{"train_examples": 97500, "crop_scale_min": 0.2, "arch": "gmlp", "mlp_ratio": 4, "conv_stem": false, "target_momentum": 0.996, "beta2": 0.95, "eps": 1e-08, "precondition_frequency": 32, "steps": 8900, "epochs": 11.7, "final_lr_fraction": 0.05, "warmup_steps": 440, "weight_decay": 0.2, "adamw_weight_decay_other_params": 0.01}
Rows from block 2 of a small self-supervised image encoder, named by matrix and row number. Rows with one number belong to one neuron. Each number is 50 + 15 x the weight over its row's rms, rounded and kept within 0 to 99. All counts start at 0.
Before each neuron's rows are labels from the 100 images, of 14976, where the neuron reaches its largest size: "patch colour" is the nearest of a few named colours to the mean colour under the peak; "lies over" is the class under the peak. Only what is clearly more common there than usual is listed. The data: rosettes with rotational symmetry. In brackets: how many of the 100.
# u: gMLP up (value half) (model.blocks.2.mixer.u.weight, 768x384), inputs 192-287
# v: gMLP up (gate half) (model.blocks.2.mixer.v.weight, 768x384), inputs 192-287
# out: gMLP down (model.blocks.2.mixer.out.weight, 384x768, transposed), outputs 192-287

patch colour: brown (68)
lies over: backdrop (86)
u.249:31 63 64 56 38 70 55 57 23 37 58 64 63 40 47 39 38 64 51 61 41 50 38 41 71 57 46 43 65 64 59 73 58 55 45 66 53 52 45 81 50 44 51 28 56 59 26 63 62 45 40 52 65 58 41 52 52 72 76 47 43 54 20 32 51 60 40 61 46 64 32 26 55 31 33 52 61 50 28 56 42 48 85 74 44 64 45 61 32 76 33 82 30 61 42 68
v.249:67 45 77 30 61 56 50 45 74 58 48 57 47 70 25 74 59 55 25 42 69 66 63 47 65 19 62 40 41 42 61 91 36 47 50 46 55 60 57 48 33 29 57 37 43 48 43 38 55 46 40 38 44 38 51 45 54 31 65 29 68 53 72 47 75 52 34 56 40 71 63 57 35 47 52 66 45 28 62 77 46 56 38 55 45 26 38 59 49 44 41 28 67 41 27 34
out.249:29 31 35 44 35 73 52 58 41 33 50 31 34 58 57 48 57 26 58 68 59 48 49 48 43 70 52 27 32 90 65 25 68 33 45 45 60 68 65 46 29 52 65 40 98 39 44 29 49 51 54 62 19 66 59 34 54 49 27 67 53 23 50 56 63 50 51 39 66 45 63 63 51 52 42 39 47 69 61 34 73 55 36 37 35 52 47 41 53 63 81 20 67 56 48 28

patch colour: green (30)
lies over: rosette (96)
u.592:35 47 31 63 54 57 39 30 40 83 41 75 67 56 62 34 55 56 47 58 68 38 52 31 78 69 59 57 41 56 39 46 48 60 57 42 36 67 79 53 68 38 58 42 39 32 56 60 47 26 50 53 23 52 27 49 49 76 54 71 32 64 41 61 38 43 37 84 37 35 58 42 50 56 89 40 51 70 65 41 40 61 66 63 41 67 37 46 50 52 74 70 32 25 44 50
v.592:21 38 53 80 48 62 78 57 37 36 40 54 79 45 33 48 70 39 61 34 43 43 46 50 67 82 66 54 48 58 51 34 50 61 49 55 34 62 38 57 43 60 42 58 81 58 54 42 16 77 58 68 53 26 45 40 55 64 61 33 29 12 35 37 55 55 51 30 27 46 64 54 58 36 51 49 34 35 16 42 65 35 41 37 40 36 62 42 57 70 55 39 56 47 27 37
out.592:57 24 64 50 36 29 68 63 64 47 51 38 40 59 34 68 49 32 70 46 46 40 41 54 46 61 65 57 34 59 32 40 48 57 59 33 46 79 47 41 47 38 28 45 37 33 63 25 57 29 32 60 59 58 64 53 57 38 40 57 52 42 50 28 69 34 53 32 67 40 34 57 63 40 15 53 61 67 63 56 56 47 47 44 72 58 19 49 42 68 61 20 50 61 43 45

patch colour: green (41)
lies over: rosette (92)
u.654:67 42 58 45 47 59 47 35 78 42 61 58 65 58 51 52 39 42 29 65 60 39 28 49 70 60 53 42 46 69 35 68 38 30 29 51 42 42 48 45 44 49 51 35 43 51 63 27 64 42 60 20 37 50 40 33 55 68 79 57 42 35 47 43 46 72 55 29 59 27 70 53 48 87 60 57 45 59 17 36 25 35 33 51 41 69 40 67 79 54 48 55 50 67 34 54
v.654:64 44 67 66 62 25 57 57 48 53 66 80 31 40 59 43 74 56 45 42 68 42 58 52 42 35 53 40 59 66 46 72 62 53 69 61 35 59 36 37 75 62 51 36 58 65 59 28 38 63 50 52 45 69 38 65 68 42 41 45 47 66 55 58 39 65 49 36 39 61 45 58 48 53 39 56 35 59 65 50 68 53 27 49 46 21 34 51 25 12 51 66 79 70 43 63
out.654:44 50 46 54 55 38 68 33 44 60 34 51 35 50 47 44 68 53 61 30 53 41 38 45 49 26 45 49 83 42 67 43 42 68 58 43 88 59 28 66 48 60 32 52 43 34 29 48 48 55 51 55 56 46 62 65 25 37 31 45 22 60 56 53 46 21 46 77 45 78 09 80 63 28 51 85 57 56 81 28 63 61 52 46 49 34 31 38 40 30 38 38 50 46 58 18

patch colour: green (50)
lies over: rosette (99)
u.205:36 42 44 41 42 32 50 53 79 46 59 40 67 47 33 62 64 63 60 27 82 27 46 52 60 30 26 62 49 41 51 59 50 32 29 56 32 69 48 30 30 69 33 82 42 86 24 59 30 41 31 73 15 54 54 54 59 48 61 32 36 38 37 64 33 53 49 68 77 71 65 72 61 67 50 49 55 92 54 62 19 50 48 71 37 39 59 57 51 34 47 18 54 64 60 45
v.205:65 74 65 70 55 72 31 62 73 57 52 44 66 17 64 52 42 35 50 34 46 63 31 05 49 45 35 56 75 40 74 54 55 78 35 61 41 43 33 52 68 77 37 42 54 37 55 61 50 32 36 50 48 43 53 50 67 36 64 57 42 71 46 58 51 48 64 43 57 48 59 48 48 58 63 53 49 29 78 46 33 57 42 30 57 58 30 72 57 53 47 43 14 74 45 48
out.205:43 43 69 39 44 58 78 42 21 39 62 58 43 79 65 74 43 51 71 69 37 70 23 41 33 60 41 53 69 57 51 55 24 57 49 46 78 46 43 83 52 31 36 25 53 32 65 31 62 30 68 43 49 82 27 36 73 22 50 37 34 27 46 44 56 51 54 18 41 51 68 56 57 25 79 46 80 44 27 31 57 67 41 26 54 48 54 61 25 51 64 75 25 36 43 55

patch colour: brown (73)
lies over: backdrop (100)
u.489:31 36 52 53 54 51 70 45 62 35 54 74 42 38 51 54 52 71 68 49 45 31 72 49 44 68 51 47 44 33 67 29 55 39 56 46 75 35 53 60 85 56 62 50 42 70 51 48 24 67 93 35 32 70 55 27 30 41 54 54 38 31 47 51 39 70 64 30 34 44 63 31 55 60 57 60 44 65 42 43 79 41 73 50 16 55 40 54 42 55 70 39 48 48 44 29
v.489:77 44 49 51 40 34 22 63 20 32 32 47 53 38 49 68 59 50 54 40 48 39 51 13 45 38 26 45 26 68 61 42 56 44 58 56 64 75 19 68 47 69 52 59 81 37 42 51 56 52 44 37 42 50 25 64 40 66 56 43 49 42 63 24 59 62 59 39 36 23 40 39 42 73 29 46 29 29 55 69 41 36 57 44 54 40 46 44 28 81 76 69 49 57 45 44
out.489:43 46 28 36 31 41 39 58 41 66 56 59 57 51 38 46 00 33 58 66 39 51 19 69 42 51 57 58 31 50 42 75 64 42 47 36 26 52 59 29 21 54 53 31 33 50 71 45 45 57 00 42 71 40 49 61 67 34 46 43 56 53 42 66 58 24 50 77 68 66 39 47 53 26 70 67 33 47 46 57 44 36 04 59 79 51 45 30 36 50 56 62 57 40 90 24

patch colour: green (97)
lies over: rosette (100)
u.73:36 60 51 42 39 55 60 42 46 62 75 60 49 82 20 56 45 50 34 53 37 32 53 64 72 44 46 48 56 51 32 63 47 48 54 16 33 43 93 45 29 72 70 58 38 45 50 39 43 62 51 31 24 55 29 23 77 48 53 71 57 51 34 50 37 47 32 55 57 68 52 70 35 43 57 38 62 62 28 31 46 69 55 64 41 61 43 68 42 71 38 38 56 14 63 40
v.73:33 59 62 32 44 51 19 62 31 00 66 36 60 85 70 54 57 73 42 44 54 54 55 54 53 45 65 73 40 24 92 27 56 66 79 41 58 50 54 41 43 34 43 43 71 40 58 41 66 46 64 48 17 38 40 57 73 58 55 32 65 32 34 52 87 59 43 43 41 28 43 55 71 58 50 59 72 52 60 63 47 48 89 49 72 27 49 67 47 54 64 33 61 43 43 45
out.73:61 64 58 38 63 55 57 51 54 46 55 71 68 36 49 62 69 64 76 54 42 63 30 27 52 24 47 59 57 72 29 35 56 72 48 42 59 65 53 43 49 29 36 33 34 50 47 52 59 33 61 55 13 36 45 50 24 29 54 45 41 54 65 46 62 79 70 76 49 51 35 53 54 57 42 60 57 75 72 20 54 50 52 26 36 47 46 50 51 51 59 42 62 60 45 40

patch colour: green (37); cyan (26)
lies over: rosette (98)
u.419:49 58 49 63 63 31 54 33 63 59 53 60 47 47 30 47 34 59 67 64 55 85 49 55 43 47 33 32 23 59 56 39 52 79 35 39 80 34 36 51 45 42 66 73 40 69 36 52 53 50 50 55 37 36 33 53 67 25 57 46 39 22 59 43 53 52 49 51 49 49 39 61 63 38 43 38 48 47 66 44 40 66 37 27 51 41 58 72 38 50 78 41 77 33 50 44
v.419:56 54 60 51 74 53 69 51 78 25 54 41 42 59 53 53 45 73 24 33 60 32 36 44 85 42 55 50 38 63 21 38 39 49 49 88 29 57 39 54 53 72 44 62 73 39 53 40 47 40 84 39 44 67 47 35 44 75 30 47 48 58 52 52 59 42 32 56 53 62 53 23 51 63 49 37 51 36 58 54 43 49 14 68 52 43 27 41 65 47 62 44 34 53 36 46
out.419:52 56 37 32 57 47 46 53 59 37 55 53 59 54 19 30 68 65 67 53 44 42 42 47 64 49 60 58 47 58 25 53 42 39 64 39 34 58 75 55 43 86 45 41 36 47 53 66 64 69 30 62 58 54 52 42 35 26 32 50 39 64 46 86 53 24 64 44 46 76 56 37 43 63 25 57 40 90 19 49 60 41 54 54 45 92 29 41 67 54 38 56 40 21 54 51

patch colour: brown (70)
lies over: rosette (96)
u.539:43 47 24 40 41 25 43 52 60 56 47 47 75 82 53 64 85 39 71 75 41 56 85 52 63 32 62 60 46 70 56 29 62 40 43 47 69 61 35 87 85 65 72 81 50 44 33 33 49 86 47 41 54 49 17 70 44 66 34 62 70 40 57 64 67 46 27 45 53 51 48 34 77 58 58 69 28 34 11 43 41 51 25 34 38 45 39 65 32 53 35 27 73 51 39 61
v.539:31 62 80 36 51 66 57 28 37 65 61 62 67 44 58 71 40 48 62 57 44 63 19 33 42 33 81 42 60 34 25 41 36 47 48 57 67 50 59 34 34 33 41 24 68 46 28 47 78 52 45 63 72 30 59 45 26 11 71 49 60 43 29 37 53 33 66 41 59 60 53 62 60 58 28 52 55 54 31 53 60 33 37 66 63 64 21 47 48 43 68 61 63 39 33 52
out.539:68 33 58 49 63 41 69 56 64 53 58 53 40 37 63 54 47 57 59 16 27 67 28 31 35 58 59 57 18 29 54 46 81 46 41 52 41 66 53 36 16 56 72 48 87 54 58 83 36 38 28 52 48 56 63 52 58 34 26 53 48 84 50 32 41 49 81 34 53 58 54 44 68 62 72 46 31 71 72 63 48 60 52 71 47 41 60 29 36 25 46 31 59 50 59 16

patch colour: green (87)
lies over: rosette (98)
u.240:43 56 51 48 79 57 50 63 78 84 36 57 48 55 49 65 37 48 66 54 69 48 62 72 41 61 48 51 46 43 54 46 46 26 53 60 67 74 17 66 26 49 32 48 11 38 86 31 51 45 67 56 65 17 51 58 61 59 43 55 38 65 35 46 79 82 33 88 66 72 40 58 82 64 79 60 19 46 48 77 46 73 61 28 31 29 48 54 39 51 73 49 45 40 25 49
v.240:62 55 46 50 21 21 55 71 59 57 52 77 50 44 59 27 55 37 46 41 34 60 39 42 56 59 31 66 48 55 58 41 70 36 37 47 33 82 55 49 67 79 58 37 49 75 57 63 49 50 48 60 57 45 61 72 61 21 56 43 55 49 45 66 43 78 49 42 34 54 61 56 58 51 58 44 63 49 52 69 55 46 50 56 57 24 77 50 36 44 50 41 54 27 69 61
out.240:48 41 67 53 61 39 59 60 48 75 89 71 63 45 50 62 36 53 46 57 75 29 69 53 37 54 85 50 46 57 38 45 54 63 13 52 71 15 50 48 46 53 54 80 36 31 60 72 64 56 59 46 44 54 45 47 34 52 48 38 80 62 24 48 65 36 22 62 36 21 78 55 42 30 31 59 14 55 62 14 50 57 59 14 44 55 37 56 42 46 72 46 47 40 48 44

patch colour: green (38)
lies over: rosette (97)
u.623:67 65 48 58 78 24 47 43 54 82 53 43 77 60 41 57 30 70 77 62 82 44 40 29 51 62 28 64 50 21 54 86 63 57 33 38 63 59 31 43 56 37 27 36 08 64 58 36 34 34 65 75 30 34 53 43 60 37 44 62 47 44 53 31 39 48 48 71 45 38 43 36 54 34 37 50 63 81 40 61 31 64 64 40 49 63 46 51 76 43 75 34 77 49 65 44
v.623:49 46 48 74 62 71 35 25 67 53 67 23 48 50 37 41 26 49 89 45 51 33 59 23 39 21 44 39 45 62 63 44 42 29 38 77 47 42 41 57 36 25 39 59 75 74 42 51 37 54 43 58 25 77 45 52 55 43 47 70 67 64 34 37 46 73 43 34 45 44 39 22 49 36 37 28 49 60 34 55 79 49 82 55 65 68 32 55 61 62 65 38 35 56 47 45
out.623:64 35 70 26 35 57 49 52 47 71 30 65 38 56 42 46 73 55 44 47 48 57 35 73 71 60 45 55 38 50 29 24 49 53 76 45 46 70 59 46 52 49 55 47 77 42 50 43 52 50 54 54 71 67 71 71 44 56 56 37 54 44 52 38 52 62 58 48 79 45 52 46 49 70 34 47 50 59 62 14 70 49 15 58 70 53 31 38 69 36 49 43 53 56 35 79